Weights of a small audio frame classifier.
Model: 6.99M parameters, log mel input, arch convnext, activation gelu, layers 8, width 320.
Data: trained on short made-up English sentences, spoken by a formant synthesiser in many voices, 26041 training examples, 115.0 epochs.
Rows from block 3 of a small audio frame classifier, named by matrix and row number. Rows with one number belong to one neuron. Each number is 500 + 50 x the weight over its row's rms, rounded and kept within 0 to 999. All counts start at 0. Numbers have three digits each.
After each neuron's rows are labels from the 100 clips, of 14848, where the neuron reaches its highest value: "top examples" is what is common among them. Only what is clearly more common there than usual is listed. The data: short made-up English sentences, spoken by a formant synthesiser in many voices.
# fc1: MLP up (model.blocks.3.mlp.fc1.weight, 1280x320), inputs 0-79
# fc2: MLP down (model.blocks.3.mlp.fc2.weight, 320x1280, transposed), outputs 0-79

fc1.172:458471509516438519443488577496533549523416489484471468467427410532464372540570446562521456546524521445436516481484457503503475425563545452376585486425386496527473510505415422482512423535505481544530379465447643515441561445472493578549611501
fc2.172:533554457449505479566497553524442485568530418519476537555450534432578519454462554437444494522497531468562428541499474484498515536516541444397485431599535492502494448511494536386488602554502513552644519470520378562437506517521562462592405444
top examples: /s/; reverberation; /w/; /aɪ/

fc1.635:526607518494419523465526449400469599393508524531593463440446503554600513533523499528509489566491492510466457513491530459547542452437602428461557479491511485494498514513380525504462489608543492512568469479508457516471585485446439505491488599
fc2.635:480450479457582512395477534445498560530451441512519563538429425414527498475464527485523492511517503460509469436475434459491511464603564451502565499513476558509533494480491533490665461459453475384538592484463507433434529496463605493473568486
top examples: /ɛ/; reverberation; "there"

fc1.224:411505472543438468496480507497423533573431486532408595519450453441396465423455555524490482383493436526513509533563438515576516523473570576504517497517506532578470536462342466407478530421518460506449539529558452471546516480479432604476468470
fc2.224:513465487488468487436531515472463491452520484563542538457533451572602638576501538512520460380446497418536553586501524403529454504474489497466333531548493387551461507486498514490490436559471487482509483570524567559511491563441469498492519391
top examples: /ə/; "apple"

fc1.588:531573552523486547571431554531487477541452463468467499388526482550530544359566515476577571457419447606534456505570393465505616429503622460418548499405556453528466543427587466495513485446458528549503508474521376511531435440516432467424440472
fc2.588:407487536519479504516454424483456527513425470411557470500511453548400480559457602530494506497440518473453466507451494442465524537452426481554458530504546553506470476588517475510510649500443467481563522548429525527480509480522527504425487495
top examples: /ə/; reverberation; /ɑ/; /g/

fc1.207:483527525462531550433533550499510521454520467481624559379561514533461492559491417565510511497486505449497535537457447557550551527470465526455560617485540539500433559562421502482544549419450556510575506420477554411607507515487509523582615482
fc2.207:484570496492551598520511569498457421416429421583594489562417404516494553476571533508442547530566509436443478425488523549596525557478506522479523475501518499481559532520521467522473431491424576481463539525469412504452442452534437587508469491
top examples: /ɛ/; /v/; reverberation; "every"

fc1.105:532431435557517507508575522428519527536566557484495480522549586482446411498496517439448514523512484525590415520523464493595559573457598527446594467480428537475408502492464488504514541473560585481587460464493537539529590550433466474595537493
fc2.105:462504585461495561468491524401512431333416630531525492528557541486416475467566560520464471475469357530443522534565529568443531457537534526468487491487487521483483433490501509502522627535486582513517516464556380481399516598480482542537468564
top examples: sentence kind: question; "where"; white noise; "flower"

fc1.504:551464432484382521400547543528506494473463543484549528456587501554409466460513453422457486484473562471535517445644519511460492411532499483525538604442499535471436452476519447472535455436575492444434528612445507481466525417533527523532513497
fc2.504:456602508436552522568533535431590511521549529461448487513516452464475570406519520434510433545441509547531526540488549543508494520483454507463424467440496531475472470532497468460552571500439367554560463544462539440509511560557453454531519503
top examples: /ɪ/; /ɛ/; sentence kind: question; "is"

fc1.113:580501570460531521400450437491445529482529466480461505566467427520561348532513477587533427594595501430454485493435440476580467559458558516567430577559468519581542568473467594546477473401394445442548522515469534460483485466485494511459433457
fc2.113:538495444514486467454535488470616525519507377557574510549437548437456378536597441544468484436484571485498588531427507542491500480497519464546495498492457541519410498547511526421502399388466494410557503483455380541562474537525472428545493515
top examples: /s/; /ɝ/; /k/; "works"

fc1.80:521469474538545510497424434508575499640484534540515667511439347539476573543526386479554464509544533431439465527526450485433484469560512390540476521538502389526490481541580532433591476433404485487523491565590567405457459516558560535582444478
fc2.80:515563481592505501503486521426528557468521509539432549460545480480632555545564577522528534472582473405555531479478476445457589450524592615488515496556430506444463576393549501535465382424474544516421474403555465508525492496534513517575454465
top examples: /n/; reverberation; /ɑ/; /j/

fc1.100:383465565457551506560590484611554457424583462451474548538532443529526416449435492588510405528594596556558467485442522500581430583523539483444479568504482464541419604472459537527553419514571474518510479568541437408449554568441596540397510514
fc2.100:549436492515534483531432494565555521443582375481548504473512485543588513545524487530532484468495493491504568480598538532476386516518469584597459538507568444543513550515563572519367504540560419464527530461485514521519553615543523508525498478
top examples: /ɝ/; /ʌ/

fc1.151:437613546474489478479459517606514536523538552495525523569530438548513607445542478592466524486495505477506541497532468520367563483579469496578440505407455605558413544463438522550501418558563439527499533529486479494455586521521529489537423443
fc2.151:487637480590512508592474491521644501521452454462539516517546504518487523410433583469419586512539531484466455518417523609492459635459564540537469540555580477532500563402518476537505483488499501392529480506509413383548410642526496458473486592
top examples: /d/

fc1.377:498459516533497464534556542481494535469533569508546549503479588512426545532523471499481512480551461543449582493445471609511476554560526462496481535548511455577530524543525391429498519503485419508554498537541511547453481475496472553462538446
fc2.377:473455546397458489524486485523487403516489507429487455513535505382534459482433498484472524477496527443438491519581623537435472508418473562603532534486494430546580370530517480544437446485456530507555470493605509525555402509585489442472523536
top examples: reverberation; /ɛ/; /w/; sentence kind: question

fc1.627:481499521490445479466465443575537519578449546533509524474429503479530481512504463569526577496473515539482494478568441477469522426546549533411441481564619534396479463393383457444515538396477507516521491419418439440512506550484476537576575523
fc2.627:582543611372587500475388539463460553471501408549547476409541486510511461463466501498468472503486447469429530527469534514444479520457482430466549602474629487568396541450531529469553463546549457389476420499487412571574448548472525541480519451
top examples: /u/

fc1.192:501476500487465519496503504472562535452475430420477527479445533531422419466429502475493440592466488497435572490533451488480465455568458527440533530517371544518465396510471561542450596544535518401486525459503594570558460504465436510494476431
fc2.192:484433477418593462559522511552500552487581449466493484506464602521470514461539374516541471454463537538478443405468539477495559466464556460504492487547407473559524498530600422507458448442528549497442558521500460523546513438488469494532472584
top examples: /ɛ/; /v/; "heavy"

fc1.413:519534490559511573520441455568493533429498528532549566449458538473497559560553476539508453503410500409542557504429491479430493422675423458551585466525421517396596555497518484450481568509488439508558498528542479493425536475417481469527393507
fc2.413:532496538522477635499519413442504549471535422613485525428473494558518466467480417437571524529526465467583536552488484436514533611514442475453385445510529460425507508542494587529484548499440417492487495477381591516442465438533507502496485522
top examples: /k/; /u/; "key"; "school"

fc1.193:550557528479547490533465424458469486644403443495577442462462529558576543588516475463453520501418486502482512496499476419527489619480421511499540590459423478499420541440411476495540557547563555435496359530482461523549470513558559442474510467
fc2.193:538423552552502493531533445419525459450531525537451469545542520453575508516432552488524557514458456502551529498534437520450525562525429482581534541546527466530454551545446509420530516518409550493487460426519578614543500541513470595516480515
top examples: /k/; /l/; /u/; "school"

fc1.448:520396529467566576627546495434439503558569569519496446469483515529526526515483491458528519523514454513507478517484470566595416465519518517526444518586486512535441582564531449477552490467495517453502460549496498578515523450444447579425473565
fc2.448:631569484431580401470488539474580499432490473439446497536496509433500465567471473582530496530518446482464440563418499544470592427603599527531518569426434445445484489465455518538511422448481484521559531507472527452549461551580576546530463495
top examples: /s/; /eɪ/; "stone"

fc1.208:513500569476469570572473422626531452501501425522510552450420492535454499515574525432578544550494583477503483480571565468494508465456533461521377511527481372492488421467495457537436559482501388490474404544530572414545555460437488454455463442
fc2.208:545440443483466535580539535487533353549433511536398584516458502520448561330454500498476631519427445464524492496517490498462439584546505532501529433550525592559541469416507497472464532484451487439495495479467492442519506491476491459475534573
top examples: /h/; "her"

fc1.70:475462468540555498472444495528516453458516496553501452424493490468567404476427449557587514432515521560553548473488467491496508547537503504477529463584479565665597583461451523510508437450518547479592557436491443493503560491519542542414483499
fc2.70:576568481455424504455506490602498423558472503484525559462437537409426477447537516566443466548499465571560542484566418590591432472513477585550521518563509546570493448494461459531413583432484612480443521415472520580442512477500507460486514478
top examples: /ɝ/; reverberation; /aʊ/; "our"

fc1.582:535584497546514474541485474525499567537513497429536424584439528445548606492506435555462449517528566550437551424521484571484561549521569513473511489484468486536500431486404512509620548521470452584482386496514366438502525493416546518480488540
fc2.582:521406530442508479480511557570507520519509496482491443496496497456523544531498422371504503501471474495557375549505595507492475519589474566607483532489462455540456614546467464515463630530504490413484474452461569521511538432472496559553564492
top examples: reverberation; /d/; /k/; /ɑ/

fc1.34:511496588382536531482446478536481490467540441530515502532563568517488457554528518546542483561464561506502546499536516484447470503531504580556415495527408548550448485453512417526568507563496454370506470477502479575412527535480515491506371567
fc2.34:480509525507481485506570545455549499533566503499577526470454433510577414469510496565501514520553474454546477499434475556590566531467442442436505435528497523540514492506500458499499405457528535543571494494453527386434511513544405456470493500
top examples: /ð/; "that"

fc1.732:543507541358455446472457431635662524494472467422483531446530481480463481442441546576474456556486481480469511547485470527436508544468501601419444567511550396589496410381515553473532439468566564501518532502497479595525486470506497480493497501
fc2.732:427445487467486375443453569467647488546412460483454492474555519496581489540469528576454566496524473494511491533502528539473593556519475468553479541454464543444571526470522495469484440493469482461527496509404502640548507492494483441509424513
top examples: /p/; /m/; /ʌ/; /dʒ/

fc1.756:526593576484429468464467486529533454528531538513552519474576494479493527493430486467500575498486503569429567508374468522417454502481435502433509425481429496588496388428576497461521514513448434490511576485563553407463571437464499540464460662
fc2.756:540518506566539527442419536480493482546532525541510475477482482506464581485493504401530483542518497424514522455477467516483439573519627525471479478581409492513523459470435492589457477496468470507498531462512453462433525505504509402379517475
top examples: /n/; reverberation; /ɑ/

fc1.308:547443431578444525461424450530470496541466484470417563401499513487443533459518468481434534545530517461481558603608419538530523466548491543390458548503458460502500424506554511489502462514431437545501554476481541407456478500482465494481494621
fc2.308:526478507522514490498515459462490406526506512486493539464401488558473538389466512443550526456465437456559463496440484508499473542506474408472440429518461551477471455444470472450474571503467464527518546536540493501541450524500596495620499444
top examples: /oʊ/

fc1.46:501486450567549524477537543554537493459512422505396509514444390478439446513477522479494543529454505566392362408544508522466469540569510437459422544579499444471495494523506485541510488584500493539403515631514394506612429265498457432465528556
fc2.46:504538438454482579576600452518453575420526472469492582495508516454494495539571535486412408510447571489501436500480525474507474537460482584461479412550486427495441435543383480543534457502520465495543504536567509518484451452473553418488531560
top examples: /s/; /w/; /ɑ/; "wants"

fc1.109:449595492468451469566526492514529520539551448473506432458475538514526500414427516558619489516533527471498588560535560545479599501452480450453518474484488437458485557469525490595525498564529400569490445578457384476455468516450460519490463479
fc2.109:529455504445462495528534476530572460501469515519467451483467497463484500544466423504561378510555557471481441492412487483536569482553544634488450500543496418437493528512491546506528562511485473535448397484445451487486494417583484432480435505
top examples: white noise; thin (high-pass)

fc1.272:511500459557505395462546531546543539489624436511502518541420513412551430513467528543509392619470477584575470430557467579479481605461496496529539526478495404489463584488529502521530510432436530517506531459532471439442491581508413451528543451
fc2.272:508416364469457559461507423586468443411516482605493425632403585489544458607473453445459480503511484498490508447404465504496567507479415418469519461549574510501509548552571511507461539527476511500516514388435533470431560451500537495555479430
top examples: /æ/; /p/; /θ/; "path"

fc1.168:430491557539475524481413531406525579500521423540524463506519496566547538516492437489450481548506378525443505468507417525472451495623456467455414515629594478403520440557534492526451387521480492450568440430494478584468561512450495479494575447
fc2.168:502500517513500521535537476496590556522434483490496463460419475552430545539465509476560569513626497482461507515552480587460494370513474583444583445399444508571521488463498455516419445476491469498471548416456427572506549494443555432518518451
top examples: /ɛ/; reverberation; /oʊ/; /j/

fc1.314:548401540486531504458535444565430578494592512565467492436551472543506477442519505487488525442488542521514488572564470570473489363530495530523512459519568463513556520534542438493497567588543510432544511487494469561513567543543390477561552478
fc2.314:453574417517473573463382500488487517448522502447589425617550526437496526478439481501433499537494392564435485518575471514492458522559496415516492501475587477566466484508533458440528527421435602541451456401483453456517485494490423499539481588
top examples: white noise

fc1.177:550500422429548539565471481540538478516461480484534440484575583553518366515464541600478472518521484517510569506528477490467517597488494484388442464614567432495548525505480464576498532435408491496415411512408438566479509496512525468453381370
fc2.177:338453576473496600525514429558558491501567451562525388447441435413534410529552519517506483590538584478477511504517575513577463500499469484541420499473598480451515432503528568469458510464502511380502398552425554583500554555535558577559528522
top examples: /ə/; /u/; /j/; "usual"

fc1.749:455539564453573581530608518540438483572505419488437546474517512539442519531460579494501544489529540475572528462546603501500526490507626444524550509555462489529547527420482438583563494519411423539442516588511588484536551495419508510539450475
fc2.749:490480513463510553507434524604557511529401503447506450491559429550547582402512504395562593498470564516491365538584577556412451472457500475447490403521611595541451459482497473454428527539410448502561427429515514548465480510461511412507527497
top examples: /h/; reverberation; "her"; "hat"

fc1.95:499455470518386578515382516535465477475444438520550577559510503560444471512459451451526470499507583444467504493583535500531426485514528436500481488517567445538374454480535522482598560499480534550575537468423512486444582381523469511543496392
fc2.95:537512386577467513597522533498448504554493517427559476539457411449484375507566479607567515495525525489487515453495431499486472518452439548509494536596518472543426500479473518431603515490461431402448514529437538554478456457455548507577495531
top examples: /ɛ/; reverberation; /f/; clipping

fc1.603:477449536525533517502477517505487474567458477535443529478466486544480535454453546428493457469485544460486513518440535443488530502552515508411504510504458522470534512546442533425492516451475484498482468484507478475529430466480473565452496455
fc2.603:530407414498476496534601479528596524460557535532520539474574529545473612461410499470476383538389499491495534453493479543504587479455547536518494520525528513483483471445423518425493471482440527539543461638428491573522539527579503459532551597
top examples: mains hum

fc1.572:469455449480526516538547533577503447486517533526620526499411460553489472464469424380506532442413498505469460592601466514493484540504473446534577569561562397560486477425483512506538442525484480522413543579522561409424493488474427565490522476
fc2.572:470480487485522488544540421542514445493489525522519403507456533548407509413534555471499468499580412384553487495575477501505523581553553416541486391462476505495482544431548537426419440484538537583471534591510415465481534493555553460489557449
top examples: white noise

fc1.487:532465499471591566438528495495569582505514408466535511601519545478502435556491572447537504485537435547540540508597493534489492428464449416538470542524490588585555444481561581554474443530509473494395397628493468444477516485449457482514535395
fc2.487:507537457520548418538492442506566503475582492524590506563495457606489552400567483444545516433455445520489588452434527524435523429538455595494563492526350432518462473565438468464522524479479579494527438539510480469399561563601511574486472520
top examples: /h/; /s/; /ɔ/; "horse"

fc1.455:464528559463603542596550525472456513492550557519405481465552497467647447419585504531524488489434485476525544435467494495474481548543482471485433404513452559519524578498473430546474470468539470431559527514505520438509472408525518395426444449
fc2.455:492551506527553474513566501583528491485478376528427586469544461472529582498456504478492488543475425518477497480516442570427542528488423470531517465423504453491476430568525534364493578418427534560478551398464441528408528539431448485576499380
top examples: /ð/; reverberation; "the"; /ʌ/

fc1.661:500600463570512452481522461403508497462393529421446536431485482455528527540515568404435571427519558521476581494583439516400431400566536573520506513428538449485465567447384418436531419471539544545390462554477548438560364537557459474490455507
fc2.661:490529435441465448514530535513412507413508589410566419466457528530535504465512564572577483452360419487496538534474456569492536613459473465575502482459520498507465497485422483456462450558565524499576520450494420518503588471337506522476452543
top examples: /n/; /dʒ/; "strange"

fc1.713:488458509511465530422440431477460459519501489486440434459488438536631562434527569437455553471466481575513519496478525504543529543578558534607497473538473496594571430448463510469530509485449562457408521536501550519457593530547478495522538556
fc2.713:463483501519530523498574393530437543579535545534509459503531502526520442646512508576477476384511502515441505480467560565406554431442455596529536580435520564530551545536474519476416522491467591513384507486593490459472555509475533523619544515
top examples: /ɝ/; /ɑ/; /m/; /f/

fc1.416:548557357496505527571485515546491527608526377405484556491488584535529460520497465493481439474526616525540631497470460522478494502466492590473533549484489469567543627410489455407498550477441474501480531453487457578539446544554520517453538471
fc2.416:508471519522450474561497456499490538577533442423479419432477498494526510569478524437454517508507583445495375429429449529534493518418466400520469438603519480492417533445420495485475446451549456524482530442534479486578466445524538362540454489
top examples: /oʊ/; /j/; "yellow"; "robot"

fc1.167:502568455443499492479494512494551455526472506464455485549580526524469479559357464549455455462521468489548527586464478473516500476455419531514478566454481507561447469512580634428470489508522455610431552454484509524407476483453510456455451567
fc2.167:492543563468468451421570548544465513527532492528500500459489465454525502560426506494521514624599437414505489536553618429478501466439524515493548618649532435527501477517540585478566525545527437463506503510479458427494367551522477478479537465
top examples: /d/; /u/; reverberation; /v/

fc1.642:472454555428510442559549505460584580524497471432476505442486515547474447416625542529503433460525458532537600541526506448504596521525552507473496399568478469578473613423476408515519515403496469610483595525511460464477441426504515504504536493
fc2.642:566575430462535518581424511469630557494581451462564509474619449451490566528550539538544490460466489488491535447487463555605468468525504499518469463423568533492471504575563388536492424520571417418573542478493502522501508467504532514528484485
top examples: /æ/; "robot"

fc1.259:487480576519586566631440456558506488527543494487578522558535493443466595456597488450534476590580427494533492542521511393527416526524579403500535527434448506501444477486446463507555542559513481424490420441485499382468522487465406531501537454
fc2.259:372462527465442493455399579464515497514491556595509456497547486545475478516521443524363509547482432491537551442530489530442514522514493475486508609582475442577565471433581564500497593454501501473505557468525468483530465476639481516458462521
top examples: /ɛ/; reverberation

fc1.354:495491477532508509413512496554520522478535491485565550500521521464491384562478516508402503511446557405492476514551521541508643471451505409462502563435568502513484541423507520569524501542483490426505536559488510475495501395460513538474548559
fc2.354:533505519482457505530560472515439571522509495481549457521469430476479563451468487431489436471525568501556479615465454515501449549465476540454576412486435491464452447481457440526428469456511480510470490466445564597510490586520474441531562446
top examples: /ɪ/; /ð/; "this"; /dʒ/

fc1.657:550549519540527483436505429549445506478535560471468475478475475518491544569513463500494568518504454544641529449507437503457459545504557479441448474479417372532458447524490435493522486572567499530566553496529462475479483449593501455517504525
fc2.657:440444397503552563487490474518449492476598519493582491478523502569516539507606492530445509500456412565462566460490513538525428410523468418533374497525497535506507482541487473418489430564540427483394572490621519540480593473458618443468383572
top examples: /ə/; /b/; /ʌ/; "above"

fc1.179:461563468474499500529419513573385518568472476495536554464504415508539456517472506448517470560423534530459437539585474502478345534452588552515462602545510483465520480455517526461554472485490515397503443447540475491456485461562485511492509489
fc2.179:519449418454494503521502474516512446449478427439593405505531564448513357454579540516549485566577498423581468593437523447481462466601514453526440561488506540445513445467471536430509407587493425451535449510499576486535493496487536512517475485
top examples: /s/

fc1.336:378493546498568455494451483439498530546515518516477476497511445567534453521413452524498422483541448547465437587498546495412498492466565508522498558532465437474543480486407470473489539549508432541447409549508533521516488423527548557493518381
fc2.336:515526556543524326442500529487489434501516442509574584521578454482516508486496446600463509499457498503518413527485413541518498368461538514410485510613552504447457486500469518553550551432575529524465466518518516514560475395431505544595441530
top examples: /ɝ/

fc1.562:455475584455656604430476495497553493497429455513554557454544496404529516455472497627553495526489464455574472632578611507524524550466440518440475628493527531439524473509509499523470473404474442528593523438529441486543522509472469470474506494
fc2.562:400539498554510476485462478532563487527423429474492444498603600486479522590501561471475525425520567431462485511502575507415458509568519484535531461434451523491517509475510488439423570595543461462540471489421521642518611396593507441538509455
top examples: /p/; reverberation; "jumped"; "slept"

fc1.492:544456338511424499501462523465462480525538531470445528474424489521529560571411523481585547432526444408510462535481445515554505552503421594504401632559530487455451484482572459474511503521461516502479457517438440503516481482513491515498470472
fc2.492:470446485500448571486477538491508517444571418436507506476499497448410539397522523431467486507490547476443534538501466533565485438485613574548506536515494503356438545510482510379375464548449525533494537532572482470533583462548462487421558510
top examples: "house"

fc1.512:510606522468409512594478538405568488483439471441544536400455535475414480443510494454512489573494462514460443473446446546464499472476579527464448476501451441592450500456491427528514566562513497558569396490442493522429538471494420501444480496
fc2.512:519452611562452544528471481427547489494563479429452461434469468495531605510442524559578439537480480468508510479471435448562528575524501578539592480490471495543504449523511469565518521458491491553498549545497480401528513521435480481462594430
top examples: /n/; /dʒ/; sentence kind: request; "orange"

fc1.761:520547511544527498577471517558558600448362441387542456493382488433505464460523438439566485512514476457570523584518511472470486422470533403496444538425532564449499422455540557454541504484446568479534454534543467575457498491475488498526550511
fc2.761:497533484437487440523421461537506483493443466469504510521576476497427534529495461519475403381582474419480502476391507522543525502516392568444467515541533553465505439571574498576532586501430526487491511499526521561436465534414502587545553487
top examples: /u/; reverberation; "moved"; "lost"

fc1.695:523383585476518404552429553600432512578517492428468521515495540448570505454510615491455455591592530537512578528478545432522506501471532468444571434454552546514511494450468550522619505488506434533616434453537463524527519497389448428466565550
fc2.695:509410442524504499474566493595480488488461578512486485485537444505521462516479458505395500563479488481503555504397575489499512532574494414580559477508490515509475529540536480450419568514474417528442315478539462513472474452515587490400492507
top examples: voice: child-like voice

fc1.424:454453416483552523515496558554496523483459557428561556501482443408476483394527541476514435473445490496496559483496490614513526410433522471567467570556457475428463399497560502580537542528506513438535517559462386556416503414488477521523474504
fc2.424:467710530478489591535556485455607500500587533466461468551606525529521572665541551450450548532455545479488542543486503451533387558444428530503526514495499489518496504590466563543480559480430564480449446555538490456495511523476528473536461448
top examples: /ð/; /æ/; "that"

fc1.728:487643511568562522474536522479512535428508471547500452550524612454568478488479525493539380522512397484412525499398481549420436434582552463489518514522474495489569467432560468422522525515538452492531512539419523476501476567525498440557500539
fc2.728:532455419495513498576449471466489493504478543504509511552532412528505487437511518549539528494568402564545483525484499484364565519527568493465532597471526502486530401521458504480468514480543564512439491476554480496483557506537430461498517520
top examples: /ɝ/; voice: child-like voice; "her"

fc1.255:435433533625427463570506528512545495436524403471554523536461519463415508480481524454434480522505475508519623486468547512472520507452591484570441472512446453543549567540445454504484508484427464430450461499548492523572554475507565542486597539
fc2.255:577544558478435586458496555431448421492475477497522482470451543503471450572457524565428503573541546622456493512521461409505528531584568512501569549528586619503465537396458458524475455502502414575558531541522550559610385543474557491512474549
top examples: reverberation

fc1.724:519527532515488498594394495510588524461415478449516501609531493492441544553514524563514627475580536376544393490474429452530418535506515537547570454383539436576474495411527475496547567500541510500493396542544569522593555516478527568564483522
fc2.724:499425463477443458502519625502474553502525609559430513455577481501554446541475502509463462448495431453566479517531437485513486548559437542494608511484543485525445472590499586494433641526530536553500507541406521512489460582485535502598438509
top examples: /d/; reverberation; /ɔ/; "door"

fc1.303:446504483576443562554530436507462487530490523456513568538598534547377513465485495470465504524491498507529489537387512564486514479431464480433529595402494543544527564475547529465523448537435433512569565497515576488506516505569516416517516479
fc2.303:463466493515618527505446493615443515541489484510527506488336444567361479496561487612542474511463520433518524522504542491425499463514422480531599530430468426511420476578510488407553423553493508514493524461506389431485450445467465529555444446
top examples: reverberation

fc1.317:479488551443456452491559444563413536579527435499442403537407480567553495511414439504537552457492516432474522509457570529517607465407621520440451445517519487565523397497502534524517486469463474395497503429510469438499510522387537522483388546
fc2.317:489565434505546521454507494584561540514407446520586457499565510480498419531546540493679478576606519510453480449521616445516448559534464535448509526458614499641507453480476567497475514474466484581487531547443523530514548546440571561450551500
top examples: /ə/; "is"; "table"

fc1.319:472447545424496531526503538513529528475471541518431529394567419512564431500480388564578493428549498537510470520490577434503515484526540479465400439557580510590462554411509525410544452490561532531475472467528510532391513464499557454534606456
fc2.319:449591603492502483560501506545539492499539408496456622516512498474512547511462567436554471590606543495525426523457428576552513504485437525536513511548510609588489415463547502516566548435617612463556521489490457418437486523506481436442561474
top examples: /ɝ/; reverberation; /aʊ/; "our"

fc1.597:589499488403458478522498470495508512565588499462420552405443505503552494445457428489487515476516469493513379407492426483526522510520486465498496544444496449539475548464539490477508539477523524536534543498465558467519470450476537425533498454
fc2.597:510465563454532482428423433478570538476390540492588528529549513525500535504569375456406435503516546516516587475438510541507496548517494540613589517465552427516464538524517515532402376458528514569494465523519504486548485507453457421488366510
top examples: /d/; /oʊ/; /ɑ/; /aʊ/

fc1.532:539465545465564545456406588406527513516508440449519502491519502512497471557491529597442448510472458532496496459425541486541521530481388447471539518533528437478470465518477401448479533402497466502606493454532421508509503483502508481445489483
fc2.532:523555490505519563476450491499509480600400475534609499532521438498446379529425415467528587529508477503512472511458603508488512378441483463543566434526497490477516465505410457504538431486507499567433529564444439518514490531543526549384503536
top examples: reverberation

fc1.559:544459555484515538365534523468531446435512513446594619431393598546456440501499452484547514500432570477460491464435423463521519499483486461469491578512498453521471493415472589527494538619508476582593527461524474548554511461577484461458454519
fc2.559:558671506443498472545407503547459484500546495517500559491369551489420577529596515459497543469516435550506574526576437503478636490535405451474504445466555400502490567542496504526481505522467535475523496463559533520525517559462568557551550552
top examples: /oʊ/; "slowly"; muffled (low-pass)

fc1.6:481503452602562553508491538575522476497526453456451480517576476546491499538560377473531483561477468508477478465419510445481498479493551452524519566508453437493408498490483462429537571564443609490444459585437400560534474474517363525447463395
fc2.6:523494514446522470526512506530439617508481488466596423484442533540523455447525423539505380614527471475491516561529530494505483511505493423415506519450486457604462538528563597532596582629443528607451493512507485471480595490432513510355485463
top examples: white noise

fc1.79:417462521471477556521566423462431453463499549509480489484542561434539327560448498505520491497455486489498527479510460484503458564437431512463515547409569517509495449506506515468539467488444481413497610528598544513609603543439521568453490420
fc2.79:562489547511456581523571481497513565484458525508631511511439378480462507501457435461548476542386431440562517661604442531405451548481541420524550509447525471523526487469495469498521456489518428568518447459485541447447498473525574483514526545
top examples: reverberation; /p/; muffled (low-pass)

fc1.514:547490478509474549534500543455474512574522471488498479508547388545443529461577326484544486468451404518520497457448520535503581560581483409545470532486434521442453446491537465589560396520576536441502585517517458480525464450539510470488562455
fc2.514:458490558562483593561546502486528543525596515505469423555528480528622541454579566487499472526473438459522498524484606494473499573453422549467447558564484528470534466420452549478524399489553469466553513400533545491431442489461551458478594475
top examples: /d/; /oʊ/; "old"

fc1.268:501453498468481511589574501465463444453448383508443465550433484437488521476452584617475576496545505506531457474532492504491468513470495489489359467397479500548463562553446442460511486439458415457484433519561498560477471538544624505444610415
fc2.268:541566484512498510562533431548404444463455548510398442509507499562480480432523557586443470459478518526482460500403477505474492635519511516514563541528499393494411492579555560486510512458485470534428537504440436521491517440544482526416563477
top examples: /n/; /eɪ/; "strange"; "green"